A small image deblurring model, trained from scratch.
Training: soap at rate 0.0014, 3200 steps, batches of 64.
Rows from block 2, named by matrix and row number. Each number is 128 + 32 x the weight over its row's rms, rounded and kept within 0 to 255. All counts start at 0. After the name is the row's rms in percent of the matrix's.
# convs1: 3x3 conv (model.enc.2.0.convs.1.weight, 96x96x3x3), inputs 60-79, a 3x3 kernel for each
convs1.35 105 [122 141  77  85 134 115 174 134 113 152 143 114  77  40 131 119 148 151 189 170 130 127 132 122 158 106 128 122 134 113 135 180 143 135 133  80 185 139 146 140  63 108 175 205 141 126 156 162  83  89 114 135 186 146 118  98 112 119  77 132  87 136 137 128 164 177  87 117 120  96 119 149 128 106 109 120  94 108 102 123  81 124 148 173 129 133 101 146  75 121 108 122 130 116 107 174 130 148  93 130 101 175 102 165  96 180 161 171 122 105 118 207 166 182 103  72  89 142 124 132 126 113 120 158 141 146 134 121  99 129 136 112 113 172 104 139 151 138 158 126 154  98 110 150  87  56 121 128 130 115 106 144  87 133 131 129 157 185  86 150  58 109 156 190 152 164 143 157 100  76 138  95 102 138 132 140 202 118  87 161]
convs1.36 100 [151  99 151 144  98 156 124 115 143 113 102 100 142 121 128 147 170 129 135 122 101 125 180  90 131 115 103 119 177 137 117  93 201 121 128 102 105  95  78 129  89 121 129  95  83 141 157 141 116  98 142 111 129 177 163 149 140 173 126  95 157 118  90 118 180 165 163 103 168 144 102  99 141 112 100 131 144 128 124 107 122 126  96 156 100 157 199 103 125 142 120 127 120 122  50  53 112 125 151 180 146 115 101 164 172 114 132 142 153  97 176 148 161 153 116 198  71 139  76 117 101 141 122 120 134 100 101 130 147 110 108 187 113 193 102  85 117 121 146 113 164  74 142 150  95  95 120 145 135  88 144 200 118 100  90 126  47 124 156  70  65 147 162 162 124 190 131 129 117 128 158 110 109 116  90 121 167 133 171  85]
convs1.37 101 [137 102 123 134  69 126 105 161 149 116 106 130 181 171 108  84 127 111 138  81 143  84 165 111 192 137  96 175 128 148 118 118 146 120 102 121  87 113 194 187 168 133 111 106  95  81 125 113 125 153 156 139 108 168 106 165 124 138 118 151 118 122 157 124 130 122 106 176 146 122 165 130 146 103 149 102  92 135 140 143 111 136 100 136 105 117 102 163 167 116 129  99 149 141 118  77 130  35  86 125 125 111 162 152 183  69  66 152 122 149 133 158  68 144  91 160 128 121 120 181 138  67 120 134 137 115  99  94  92 157 133 120 118  98  78 112 142 112  83 102  99 100 166 151 104 171 145 130  79 155 115 151 145 129 108 177 139 127 160 154 193 140 122 128 152 149 186 123 189 174 144 147 111  90 167 133 108 147 169 168]
convs1.38 105 [126 152 126 179 117 155 107 179 126 167 187 169 125 108 118 169 176 145 135  82 121 135 105 148 109  82 102 163 163  96 181  98 112  80 124 111 127 179 137  84  94 118 138 167 114 130 148 161  79 169  92 144 140 146  98 212 171 109 103 164 141 123 146 149 149 128  71 228 114 131  87 132 128  99  78 154 124 149 109 136  47 128  88  42 145 157 100 143 115  70 120  74  82  90  92 165 102  99 148 128 139 125 140 123 129 174 228 156  97 107 122 135 141 137 123  34  45 134 117 169 103 142 134 145 154 150 151 157 157 110  85  75  99 153  95  90 118  75  98 160 147  78 147 150 145 132 163 136 188 156 114 100 129 114 149 127  98 169 127 182 101 156 107 116 105 142 117 152 120 105 165  85 121 102 102 158 124  87 137 101]
convs1.39 114 [164 100 135  43 133 130 117 160 157 178 155 135 132  66 102 141 129 122 119 135 158 144 122 131  81 141 114 102 136 132 121 151 106  88 100  60 101 109 142 112 186  87 127 184 141 115 143 150 173 200 115 133 170  86 144 144 126  80 113 119 115 136 164 114 101  68  68 236 197 163 189 125 129 131 126 138  85 125 143  95 116 115 123 114 124 203 148 120 133 116 147 159  96 147 102 176 131 125 118 104 118 109  74 161 146 152 190 141 122 126 123 129  70 124  79 157  71 124 134 146 137 170 152 114 150  50 125  83 132 131  81 215 103 124 112 116 143 177 202 108 110 113 124 170  87 119 126 138 109 174 136  94 133 143 124 139 158  81 146 141 107 147  95 149 123 129  95 169 140 187 115 119 124 137 132 151 128 130 135 107]
convs1.40 097 [109 115 140 157 117 114  99  93  66 163 132  88 141  84 177 138 155  93 102 100 107 170  97 142 110  87 118 114  91  89 122  93 145 100 120 164 133 150 118  90  94 162 124 115 145 115 164 146 114  85  51  77  52 109 115  89 111  51 139 108 147 145 127 127 146 155 119  70 120 160  75 167 159 137 117 134  96 179 130  81 128 134 143 136 186 209 144  97 111 147 147 105 102 131  62 157 122 124 113 147 145  80 146 122  99 118  78 125 119 107 117  69  90 110 107 161 150 130 109 159  77 135  97  70  86 122 116 189 145 108  67 158 140 115 142  92 121 177  96 147 166  96 130 137 159 113 154 196 143 185  98 121 190 167 166 178 184 138 114 135 142  81 108 101 125 144 159 127 151  95  67 131 165 162 136  83  99 116 128  99]
convs1.41 102 [108 107 127  49 105 130 172 155  93  76 112  74 157 132 106 120  96 118 140 160 146 167 191  66 128 131 141 121 123 162 122 152 207  86 104 160 108 187 171 105 147 153 130 163 119 148 157 143 130 132 103 182 159 105 137 120 128 136 102  91 134 131 136 111  99 149  87  91 159  67  92 104 134 157  71 113 110 157 128 126  86  85 145 135 100 142 175 125 132 139 113 106 126 177 153 126 123 120  62  98 127 166 134 116  92  96  69 126 176 152 119 148 138 137 154 112 146 110 188 133 114  85  73 138 111 163 134 252 137 108 119 115 104  54 176  58 111 123 121  93  84 122 101  92 114  88 122 136 100 137  90  66 136 118 197 199 107  94 157 126 122 121 126 149 155 166 144  86 122 181  36 117 128 139 175 170 137 121 169  96]
convs1.42 101 [ 94 137 119  72  84 215 113 104 143 144  94  93 107 106  94 168 135 108 176 163 118 127  68  77 139  78 135 149 127 101 169 108 138 119 105  67 138 117 156  99 168 105 116 161 150 207 148 127 116 106 116 129 135 122 104 139 166 102 102 104 117 144  80 129 124 164  89 115 184  87 156  67 139  74 168 155 190 106 141  99 114 141 148  77  65 130 138 141 157 119 152 179 103 137 140 119 132 102 121 128  93 105 114 134 123 104 115 139 132 152 164 128 177 150 146  88  16 114 154 159 114 161  69  93 179 107 159 128 163 109 151 200 160 101 109 135 114 139 160 121  87 107 133 103 123  76 112 129 123 160 116  71  83 147 123 129  96 106  32 166 154 131 111  56 138 154 122 103 110 116 110 148 138 121 142 159 147 132 165 125]
convs1.43 105 [116 149 152 166 163  74  96  83 156 134 142 118 104 118 128 101 101 175  81 154 173 144 101 151  81 146 122  94 147 132  98 107 123 127 131 211 109 146  82 170 170 156 155  91 103  92  64 132  98 164 168 122 136 100 161 144 127 130 156 123 146 160  77 174 118 135 158 175  80 141  80 149 116 146 142 141  54 106 121  88 216 135 154 128 114 162 108  88  54 105 140 156 154 100  90  92 107  93 184  88  92  91 106 197  97 154 109 129  86  81 104 145 102 113 134  72  85 143 116 146  98 167  85 140 124 205 116  86 126 177 140 123 165  90 146 112 113 114  93  67 135 131 161  65 139  64 129 117 150 168 137  90 118 184 119 126  94 140 124 169 153 170 124  87  97  84 124 169 142 108 115  84  86  97 144 123 170  67 172 175]
convs1.44 090 [155 143 119 125  93  95 115 176 151  61  56  91 124 133 120 174 136 145 128  82 144  86 125  59 140 158 116 165 154 148 132 137 116 116  91 148 137  92 172 141 101 157 150 142 137 108 101 129 226 134 125 156 132 121 130 116  96  92 169 127 142 131 151 162 109 141  89 147 219 125 166 144 131 197  69 138 192  97 130  82 113 132 177 135 125 115  72  79 125 127 174 121 113  84  53 100 156 107  98 143 153 165  94 108 151 115 130 104 102 115 183 133 126 138 118  90 134 153  63 117  96 143 182  78  89  71 135 130 166 127 205 126 133 153 146 143 130 128 124  76 127 172 102 177 160 179 132 146 110 112 133 156 105 105 115 119 107 104 133  89  86 121  70 143  93 100 128 111 202 140  80 148 134 153  96  75  46 103 179 135]
convs1.45 096 [145 141 139 169  72 138 171 109 142 131 139 111 141 101 114 162 160 141 148  71 102  98 157 122  74  89 115 133 123 131 198 158  84 126 113 186 188 117 154 109 165 125 130 134 114 154 146 145 132 102  86 152 134  60 157 168 108 134 134 104 102 134  90 120 201 128  74  75 176 176 139 146 162 190 198  80 151 125  91  46 104 107 130  96 131 112 227 118  94  95 156 103 193  95 173  92 100 147 131 125 162 143 109  72 134 158 115 143 100 139 157 158 118 126 114  64 118 127 137 189 167 178 105 131 128 154 155 128 160 137 145 125 157 137 119 168 129 156 107 130 104  89 120  95 133 128 144 127  74 139 114 111 110 132 161  92 123 121 142 122 118 144 155 136 132 114 183 178 174 182  99 114 116 128 143 135  67  73 118 134]
convs1.46 109 [136 144 162  99 112 138  75 172 122 120 150  90 144  74 117 118 110 128 137 117 138 158 106 180 118 110  97 110 132 161 127 110 197 139  92 128 153 136 130 155  62  95 194  99 199 108 118 130  94 112  78  88  72 105 116 157 169  95 106 164 121 154 105 138 103 114  75 133 189 144  93 149 153 196 162  57 104 102 125  86 162 111 138 118 134 157  93 140 123 135 150 143 129  59 163 121 205  94  90  89 163  83 115 206 133 120  97 111 128  89 134 116 114 199 120 127 130 114  80 153 144 172 150 131 149 136 144 125 140 138 124  63 129 130  99 126 109 151  79 120  85 120 141 100 146 161 135 127 159 130  98 158 103 116 152 111 119 191 144 126 202 109 115 148 117 143 110 142 138 134 155 124 124 128 197 157 134 121 114 109]
convs1.47 101 [ 63 108 128 139  52 114 198 153 137 128  72 129 149 158 106 159 138 153 142  89 142  81 131 148 154 124 127 144 101 133 113  98 165 157 129 142 129  81 120 118 174 166 128 204 198 111 162 132 158 136 106 118  82 137 171 105 126  97 137  77 116 140 154 133 131 140 153  65 165 133  92 166 135 139  83  93 124 129  96  94 120 174 199 130  88  38 110 172 124 180 116  82 172 138 123 159 104 101 131  81 117 105 125 143  91 138 102 128 103 151 133 102 123 111  93 150 156 162 141 107 141 154 126 139 113 143 178 145 116 108 240 150 103 186 135 107 124  80  84 110 143 160 169 148 116 166 138 156 156 145 120 125 120 155 154 157 150 236 143 127 160 109 126 126 105 156 179 140 109 137 209  68  58 122 177 119  80 157 125 115]
convs1.48 101 [102 146 165  98 136 114 130 113 139 120 162  91 111  98 113 150 118 112 152 150 120 144 166 164  96 141 144 129  96 139 163  97 189 120 119 127 111 148 115  84  90 125 143 151 106 124 144 133  97 137 114 128 120 134 134 153 145 103 109 166 148 112 145 150 175 127 148  88 109 129 131 105 128 140 102  76  98 112 106 157 127  50 162 114 177  78  67  93 100  92 137 141 151 182 144  89  10 165 208 175 121 138 142  92 145  96 161  95 147  87  55 126  92  82 142  78 125 145 153 119 166 138 169 175  90 199 115  73 136 120 151  89 169 143 157  80 106 125 105 143  89 138  62 178 183  62 160 124 164 144 144 132 142 155 198 176 141 111 194 140 100 110 139 163  77 160 174 151 125 132 175 138 135 119 111 110 127 137 101 126]
convs1.49 106 [144 144 113 227 120  65 107 127 142 134  72 105 132 195 162 158  86 116  80  86  83  99 166 118 128 114 151 110 110 111 101 130  80  95  55  90 109 134 153 123 241 195 108 133 128  96 165  84  90 102 135  77  63 127 122  82 125 204  72 146 108 131 130 141 126 120 161 163  79 103 170 138 107 159 108 133  99  99 137 123 116  81 120 120 131 136  79 161  88 134 125 146 119 152 148  77 187 137 106 118 132 125 153 155 103 119 118 135 167 167 152  67 160 123 138 108 113 142 123 122 118 102  95 171 119 130  96 161 128  87 146 139 120  19 157 146 135 157  71 131 118  91 146 151 130  99 118 122 154 123 154  56  93 186 112 122 192 199 116 105 188 121 108  97 105 123  94 126 114 145 103 119 132  80  92 105  98 102 194 101]
convs1.50 102 [146 132 137  84 173 109 140 184 138 125 147 117  35  78 176 109  68  96 143 130 193 145 159  76  98 107 118 110 172 139 125  89 104 102 141  77 124 151 154 114  44  89 112 181 150 137 126 131 161 155 125 132  89 136 184  91 103 103  36 152 141  99 134 167 110 123  93 176  86 150 192 183 177 130 122 132 102  83 173 147 190 123  71 132 140 126 159 114 106 117 127 160 128 134 109 255 139  97 140 124 163 106 116 192 151 150 109 154 154 113 166  93  82 136 112 106  71 154 126 169 135 137 216 137 193 126 130 165 130 184 129 126 117 162 105 102 115 165 147  90 125 102 154  92 125 152  75 154 153 123 159 100 147 162 181 122 103 144 127 124 140 145 146 127 174 199  87 113  93 130 118 122 109 139 135 173 146  78  67 137]
convs1.51 091 [124 148 131 102 107 106 134 146 192 153 112 178 127 131 104 125  97 176 127 116 107 100 132 106  77  92 134 124 140 124 119 158 140 166 130 149  94 135 142 142 132 101 129 118 153 113 136  93 145 163 158  98 107 136 142 168 174 116 179 163 158  87 107 151 107 103 170  86 212 175 155 121 172 102 126 231 224 149 140 118 155 153  70 125 145 165 153 160 207 124 151 108 155 158 124 124 102 169 211 103  53  84  90  71 140 100 146 102  91  84 150 113  79 167 103 138  53 118 110 213 102 171 147 136 198 137 115 176 141 210  79 109 149  96 140 114 120 130 182 167 168 155 100 158 135 141 177  99 147 177 123 195 131 140 167 129 176 114  97 202 173 164 106 110 154 162  61 139 132 182 184 119 108 139 114 131  70 135 179  82]
convs1.52 085 [133 164 119 145 183 136 140 137 107 161 161 125 101 155 129  56  99 116 146 175 122  89 175 138 194 120 154 156 131 175  96 133 149 142 131 132  96 137  93 130 127 189 157  69 169 112 155 116 128 133  95 126  71 133 140 135 174 142 173 108 156 138 134  99 122 118 154 146  83  98 148 169 119 136 113 149 172 122 145  99 170 110 136  72  91 134 169  97 139  78 126 134 135 153 133  54 148 105 118 104 183 166 134 161 108 130 129 168 114  90 100 114 153  84  76 106 105 111 148 100  54 111 132 154 111 101 113  64 107 161 122  83 110  45 134  80 190 141 108 146 107 105  96 144 122  80 121  90 151 137 200 144 100  98  89 139 151 118  90 113 105 128 152 154 116 142 146 114  92 182 141 125 172 143 142 128 148 100  82 119]
convs1.53 088 [140 179 136 191  90  74 120 161 162 123  99 115 126 184 127 125  57  93  83 170 103 134  89 112 144 157 182 158 116 124 136 114 128 116 106 130  68 128 131 174 139 167 123 107 148 114 102 101 137 113  90 137  70 135 149 147 104 125  69 133 131  78 117 115  88 124 108 153 123 134 180 134 135 130 114 101 125  84 201 168 122 114 122 102 170 146  97 161  81 186 130  88 166 149 108  82 124 123 147 151 139 136 132 144 150 143 124 145  99  81  97 132  58 149 148 194 141 136 155  89  94 132 108 123 115 170  71 144 123 147 186  71  86 108 114 118 173 112  72 131 132 128  96 102 113 112 147  96 157 126 105 146 123 128 162 136  98 169 151 189  98 111 142  80  75 147 125 103 125  97  47 115  92 128  84 113 173 107 129 152]
convs1.54 102 [120  97 109 148 107  53 116 113 113 169 102 160 139 123 159  99 117 197 128 101 108 174 106 147 124 134  86 113 135  82 135 114 119 141 104 129 144 155  99 168  89 105 140 112 143 128 130 162  91 123 182 121 155 101  96  98 138 108 140  68 155 148 119 105  78 118 138 187 125 121  98 115  87  86 109  98 147 188 128 169 118  94 194 132 127  82 126  98 141 166 144 132  76 102 172 101 105 126 180 101 144 127  63 124  75 120  90  55 155 121 132  84 122 108 106  97 114 136 125 139  60  78 205 154 161 141 147  96 127 184 188  93 112 118 161  82  53 144 142 160 173 176 121 114 131 151 124  93 142 112 152 127  89 126 119 140 156 203 159 161 117 158 126 131 131 121  74 161 138  66  95 139 134 126 133 164 120 127 135  74]
convs1.55 100 [120 141 159  93 173 132 114 170  63 116 176  91  89 162 111 103 153 125 125 231  87 116 122 118 103 142 105 161 167 181 102 109  46 155 113 160 124 122 128 142  91  97 126 153 121 137 105  57 109 156  86 150 103 126 139 128  99  91 142 112 153 155 133 128 158 100 106 157 101 134 126 112 150 114 119 140 139 147  74  93 110 173  98 171 124  77 114 102  99 170  82 145 139 126 158 142 155 166 104 105 129 101 113  33 134 104 173  81 151 177 106  93 183 151 146 161 139  86 165 141 167 137  94 111 163 126 138 150 100 130 148 154  82 110 144  97 125  79  69 102 113 136  74 131 154  83 110 109 188 123  96 162 103  75 132 123 144 172 121 131 116 137 136  30 158 110 105 151 198 108 122 114  75 160  67  87 169 104  93 146]
convs1.56 110 [126 111 127  91 127 139 136 131 165 115 101  96 121 150 133 129 130 172 128  81 152 117 185  77 165 121 126  85 101 144 127 118  92 179 124 120 112  80  88 153 128 190 113 151 103 113 124 120 141 110 107 108  54 133  84 111 151 111 106  43 142 127 132 105 161 109 114 180 183  83  97 100 149 126 143 160 161 158 110 127  76 133 140 131 149  79  80 152 143 148 108 113 130  93 123 144  98 175 130 129 169 124  69  67 116 160 107 133 100 159 127  70  90  64  97 186 126 127 101 124 181 121  80 126 114 160 111 135 132 113 102 154 160 172 133  97 142 122  67 137 123  88  97 141  96 128 124 143 122 121 103  90 106 123 100 102 107 206  98 137  78  90 146 171 116 183 218 133 123 132 137 144 136  94 138  99 118  75 173 138]
convs1.57 100 [122 116 155 142  84 116  99  86 129  74  96  85 112 130 144 107 168 166 155 174 167 172 120 111 179 179 139 143 143 131 114  59 142 141 178 106 167  87 158  55 119 141 111 118 137 105 147  90 129 145 166 153 113 120  78  97  82 119 127 141 164 169 102 151 132  99 130 176 123 140 118 160 112 163 146 139 102 125  93  85 190 115 102 156 138  98 139 136 143 151 117 131 162 139 127  95 178 154  69 105 131 105 143 106 104  86  66 112 147 165 125 134 135 102 141 142 123  94  60  83 111  55 181 138 169  83 127 147  78 115 186 152 120 143 163 147  83 142  98 132  86 150 145 140 112 156  58 142 173 123 119  90 185  70 105  72 164 186 144 124 113 127 101  80 139 106  78 113 129  75 171  57 121 105 164 185  78 168 133 137]
convs1.58 086 [151 148 110 159  93 128 142 189  94 111 106 146 115 158 186  88 118  77 119 114 134 150 117  83 137  90 100 110 105 159 135 159 113 123 132 126  99 142 116 140 152 128 128  92 143  92  99  87 130 163 144 132 134 165 146 137 140 162 172 155 102 155 138 167 107 176 166 103  32 148 141 128 139  99 104  67  10  99 112 173 191 160 138  98 126  49  92 115 152 160 130 114 107 125 172  29 150 112  91 133 120 108 129 103 120  97 136 140 141 150 160 112 118 114 113 155 130  70 101 165 122 157  81 111 141 133 148 152 143 112 162 175 116  80 120 114  99 124 138  99  89 127 176 157 150 114 107 132 139 109 149 120 143 147 199  98 100 156 119 155 164  70 119 102 112 210  80 102 135 168 153  95 105 168 130 154 129  92 180 118]
convs1.59 104 [104  55 124 108 132  74 142 142 121 143  89 112 117 156  97 155 115 174 131  80 121 136  78 137  98 170 121 107 149 128 141 148  82  84  53 117 120 163  92  84  57 128 101  96 118 139 146 116 101  98 120 118 140 202 124  51 140 126 172 107 159  84 153 116 146 149  92  92 145 110 122 133 108  88 152 140  76 128 111 138 118 120 150 130 136 113 134 103 133 121 125 104 102 135 124 141 101 144 173 121 138 151 102 111 161 110 167 136 156 139 127 129 154 183  66 172  86 134 109 175 115 110 145 135 101 127 143 100 153 147 135 100  95 158 131 146 147  99 108  71 189 115  39 109 158 130 108 164  84 124 113 170 125 212 196 127 104 133 159 103 157 119 156 165 157 113 136 186 103 133 169 136 102 117 155 150 117  63  78 155]
convs1.60 100 [135 132 104 167 133 119 148 146 132 124 121 142  71  91 118 104 180 161  97 213 119  97  71 147 116 144 143 127 112 144 164 190 102 124 176 193 126 128  98 102 168 223 122  88  93  88 137  85 142 109 172 157 168 141 156 164 136 169 115  96 152 119 138  86 142 162 145 128 131  93 166 128 134 150 119 112  89 151 130 165 119 131 119 117  73  95 135 149 120 135 163 115 149 116 198  70  90 165  77  95  90 151  91 103  98 136  62 130  83 115  73 122 132 125  95  94 176 132  67 105  98 115  68 142 196 141 113 152 136 106 165 108 141 108 146 151 172 127 159 175 141 160 129  81 128 170 130 113  99 112 130 124 166  89 112  81 102 204  78 156 116  92 128  96 124 101  92 116 151 164 170  90 125 141 152 124 130 107 157 142]
convs1.61 098 [126 105  83 177 130 125 124  87  92 131 129 132 147  84 139 120  74 119 131 102 114 139  96 109 128  84 168 135 158 160 148 117  94 141 114 127 131 123 125 140 147 142 157 144 122 133 161  98 122 119 170 103 151 127 141 103 111 142 129 134 173 112 139 108  88 114  84  85 108 121  96  90 166 110 128 131 147 100 141 130 150 105 158  89 167 159 167 158 159 143 144  74 106 164 152 188 149 210 186 136 102 105 122  95  95 140 149  99 130 121 122  73 122 143 121 130 140 115 137 114 119 176 101 129 104 146 148 176 190 126 136 107 128 154 119  99 130 130 140 106 164 128 119 162 149 164 164 145 118 115 130 159 104 140 138 117  70 137  22 132  76  93 168 241 114 169 127 115 106 119 120 115 157 124 115  93 168 120 150 147]
convs1.62 098 [123 110  77 109 108  84 111 122 165  99 172 150 119  75  90  94 134 156 144 104 107 105  56 105 128  97 126 103 155 112 116 164 161  76 205  94 163 140 153 143 134 124 161 100 134 101 130 113 125 161 196  85  70 173 147 134 146 142 169 139 104 112  98 151 107 128  97 122 150 124  80 136 121 103  90 149 122 225 128 100 146 129 160 130 156 123 174  98 143 102 163  69 124 125 125 101 117 109 100 108  98 125 112  92  88 108 131 128 120  95 159 111  98 181 134 136  95 105  74 101  67 152 131  82 139 108 146 158 106 119 161 142 147 191  73 128 153 159 114 153 120 110 146 139 124 109 112 139 170 163 181 185 113 149 140  69 121 213 162 100 139 154 132 150 108  87 132 162 149  74 236 142 100 170 131  73 160 213 150 137]
convs1.63 101 [138 130 125  76  71 191 120 166 105 115 130 141 158 149  97 114 116  93 135 127 100 143 154 124 164 224 135 127 127 143 142 115 102 148  98 116 116 167  96 150 143 137 115  48 133 113  99 143 128 159 195 144  79 105 117 150 156 107 129 186  94 150 150 150 127 174 116 189 248 116 119 141 157 141 115 106 169 143 119 111 132 163 122 139  47 136 173 108  46 128 159 106  91 123  76 163 161  84  83 110  71 131  96  91  88  63  67 111 141 134 147 105 154  76 104 105 172 163 150 151 188 122  62 138 100 126  97 144 162 110 121 146 147 118 143 129 115 107 147 139  85 112 150 131  83  91 157 138 141 150 123 108  92 148  89 118 132  58 134 142  92 161 118 121 127 194 177  74 135 137 104 120 170 109 141 107 112 147 168 178]
convs1.64 106 [106 125  87 145 204 129  92 148  87 114  95 138 110  94  91 167 173 190 114 187  97 112 120 156 128 121  75 161 114 124 149 102  96 111 107 113 139 169 113 133 110 115 118 154 149  83 116 118 101  78 180 106  93 119 119  75 156 132 131 120 133 165 110 130 132  71 152 151  64 118  92 128 129  96 153 153 173 139  66 170  64 151 104  92 106 110 120 129 107 214 129 139 150 126 149 142  52 131 102 166 100 156 156 118 144  70 142 127  98 147 111 165 161 112 119 157  86 129 191  73 141 102 150 109  42 139 118 150 141 178 133 129 131 105 126 135 157 149  73  96 144  97  63 106 143 128 139 150 105 141 133 128 178 106 158 131 162 105 132 176 123 143 147 180  94 137 130 191 151 124 214 175 112 170  80 140 106 140  98 107]
convs1.65 114 [142 133 136 155  87  73 116 110 163 123 125 155  93 132 100 148 114 163 150 125 132 163 178 117  74 152 105 175 126 152  93  91 117 136 142 115 130 129 162 112  99 152 155 114 152  99  80 152 105 162  95 162 111 127 192 141 150 149 152  81 174 126 119 157  85  95 154 118  86 117 184 170  88 157 149 147 125 115 135  74 137 138 128 168  86 128  70 106 159 140  67 147  87 113 212 192 167  96 138 113 132 109 148 169 155 110 113 140 143 171 131 168 123 123 120 109 104 153 151 170 119 104 144 107 124 100 147  74 125 165 154  97 126 111 132 110  73  81 112 107 124 102 119 121 101 147 119 111 192 174 164  83 137  98 130 120 129  77 179  80 130 139 116  79 162  60 109 188 123 154 112 120 139 108 109 121  83 104 141 121]
convs1.66 099 [135 145 133 145 126 148  64 125 122 132 142  70  89 113 144 161 158 109  98 106 126 148 181 138 155 119  79 154 148 121 197 141 140  81 136 128 125 188 158 109 132 135 111  62 174 171 196 163 103  74 121  80 104 151 114  91 145 133  87 133 145 149 150 180 142 162  86 151 155 122 138  95 123  90 135 163 149 115 114  85 130 107 107 122 140 188  77 150 143 142 123 118 115 150 177 126  79 116 102 103 168 164 104 162 189 108 109 141 103 149 131 118 101 125 163  92 121 139  82 130 129 140  82 140  99 120 109 146  86  91  96 173 153  86 161  88 149 159 132  78 122 100 107 108 121 133 172 145  68 105 123 152 130 162 189 144 131  95 105 142 149 119 107  80 141 101 122 162  68  79  85 141 112 103 118 158  81 120  92 179]
convs1.67 102 [190 129 132 125  87 129 125 174 126 110 135 129 100 125 195  93 171 177  72 114 101 164  95 123 151  94 179 109 163 123  97 116 148  94 172 122 127 115 142 157 189  88 149  52 106 115  71 137 147  82  88 186  74 154 150  74 106 140 231 166 102 162 126  68 147 170 115 171 106 170  99  80 126 119 141 166 100 109 129 134 168 138  70  81 118 104 116 124 129 134 141 151 148 101 110  92 112 165 220 150 129 147 141 184 110 104 121 140 130 137 110 131 152 149 113 149 138  93 114  77 147 126 130 111 168 108  80 120 152 145 171 134 124 121 125 119 137 131 147  55  97 125 103 123 142 178 120 112 116 114 141 126 110 116 118 158 160 140 108 141 140 183 175 160 151 142 192 141 114 179 183 150  93 130 111  91 229 130 114 140]
convs1.68 091 [114 115 154 220  79 148 113 161 124 142  94  84 125 151 115 115 122 142 115 150 128 160 120 163 122 148 182 153 171 132 182  84 166  99 121  83 137  90  79 168 165 119 104 134 114 108 114 124 132 114 158  73 117 133  64  88 119 189  84 131 136 190 147 135  91 139 170  83 134 120 117 196  81  87 149 171 119  87 150 114 147 154 121 143  76 119  69 129 140 114 162 107 105 149 229  79  93 144 123 141 128 119 119 166 101 156 115  92 149 161 153 147 174  72 110 156 150 124 117 138 131 149 123 109 181 177 107 126 139 183 122 130  94  96 147  92 102  98  76 171 111 170 221 181 152 126 166 165  80 113 154 100 125 148 142  55  88 137 108 122 101  88 113 177  83  89 106 135  76 103 163 130 119 131 131 167 103 129  98  92]
convs1.69 087 [121  58  96 136 140 136 128  82 118 116  65 162 111 143 144 142 168 143 161  74  95 138 126 158 144 184 140  59 154 135 106 152 160 110 193 107 143  98 118  78 189 170 142 171 162 110 132 119  42 150 134  91  77 119 120  77 144 118  93 163 145 132  98  95 119 118 149 123 111 109 136 141 141  95 121 129  96  73 119  58 127  76 121 102  81 158  68 158  68 169 167  99 125 129  79 151  99 127 164 123 184 143 128 116  80  72 143 106 123 173 129 128 125 121 185 189 161 121 117 142  98 157 170 152 125 110 166  69 111  58 163  90 143 145 142 111  93 104  94 123  96 179  83 136 114 162 164 162 186 139  74  86 119  85  74  60 143 152 167 116  91 156 132 103 102  98  61 107 126 122 186 143 137 137 104  77  71 111 170 139]
convs1.70 088 [103 113 122  93 111 155 131 141 135 131 148  96  77  73 108 155 120 167 153 163 178 197  91 141 129 122 127 140 108 132  77  89  93 148 173 172 107  81 154 162  71  88 164 137 112 130 162 121 124 155 118  92 146 108 110 123 107 109 180 183 157 178 108 127 131 184 128 166 107 145 123 105 105 104 151  72 103 205 151 174 109 117 165 102  48  48  96 183 157 139 146 108 137  48  99 124 105 153 149  98  94 159 159 178 196 104 143  99 139 118 143 153 119 124 165 169 103 141 157 146 128 124 141  68 166 146  97  86  84 146 122 114 117 118 138 110 103 109 148 142 161 106 145 135 145  84 146 199  98 149 101 109 168 167 143 163 150 201 134 137 135 143 143 109  79  92 181  84 121 108 172  74 104 135 148 159 157 169 162 108]
convs1.71 108 [123 136  99 175  94 113 160 113 108 125 155 144 143 166 136 126 107 129 160  84 126 152 151 124 117 113 172 137 101 112  92 130  66 101 100 131 102 116 137 155 111 113 142 150 135 173 163 111  92 143  92 129  64  97 140 187 124 156 118 119 135 164 162 146 144 121 156 132  84 113 132 125  98 111 118 151 101 160  78 133 170 143  80 122 200 114 132 103 107 146 115 121 166 112  53 119 111 147  89 144 197 134 132 165  76 170  96 129 130 105 177  73  81 127 127 149 203 125 120 113 159 166 134 160  87  96 123 116 105  84 157  65 155 153 135 171 134 144 166 147 128  94 163 102 147 105 105 122  97 132 143 115 137 169 141 163 144  96 140 127 199 126 105 143 113 101 103  80 155  54  76 138 129 154 120 157 158 169  31  93]
convs1.72 102 [120 178 151 124 120 144 162  99 176 121  89 142 104 160 126 172  97 110 135 166 105 111 153  98 143 107 101 145 124 140 140 220  87 148 109 164 137 148 135 159  79  87 187 113 120  93 173 145  96 176  97 150 163 117 135 138 127 109 205 192 136 111  76 137 161 110 109 204 174 152 185 144 105 117 145 152 121 123 131 129 102  91 118 128 125 106 213 135 183 115 163  82 104 108 112 189 178 127 158 118  43  90  80 100  95 103 128 136 131 139 134 117 193 137 136 139 113  82 120 148 139 188 164 185 144 106 125 160 165  95 132 141 133  88 100 122 171 145 147  70 116 170 124  70 138  93 117 139 107 107 125 143 146 135 182 180 115  94 157  80  97 132 122 120 157 127 192 161 112 142 111 111 137  98 146 141 122 136 187 139]
convs1.73 100 [159 137 172 166  97  74 163 136 136 112  74 105 196 175 202  68 105  94 106 121 129  99 106 120 104 131 143 115 163 136  98 100 148 136 226 141 131 140 137 119 124 173 130  78  85 117 118 103 142 148 127  98 191 118  98 132 140 218 188 203 122 131 117 110 171 122 115  84 146 109 133 142 110 106 127  54  34  80 181 189 200 181 121 121  99 207 107 123 131 171  99 102  64 112  67 109 139 182 146  87 112 116 115 148 179 165 131 139 129 137 157 105 147 118  95 140 105 156 127 122 146 103 123 107 118 131 100 128 118 188 174 170 114 106 112 142 145 120 130 141 175 125 174 191 140  94 121 107  55 137 130 152 131 136 155 118 156 120  46 116 119 129  96 106  99  74 122 148 143 103 109 120  92 122 140 148 158 120  70  96]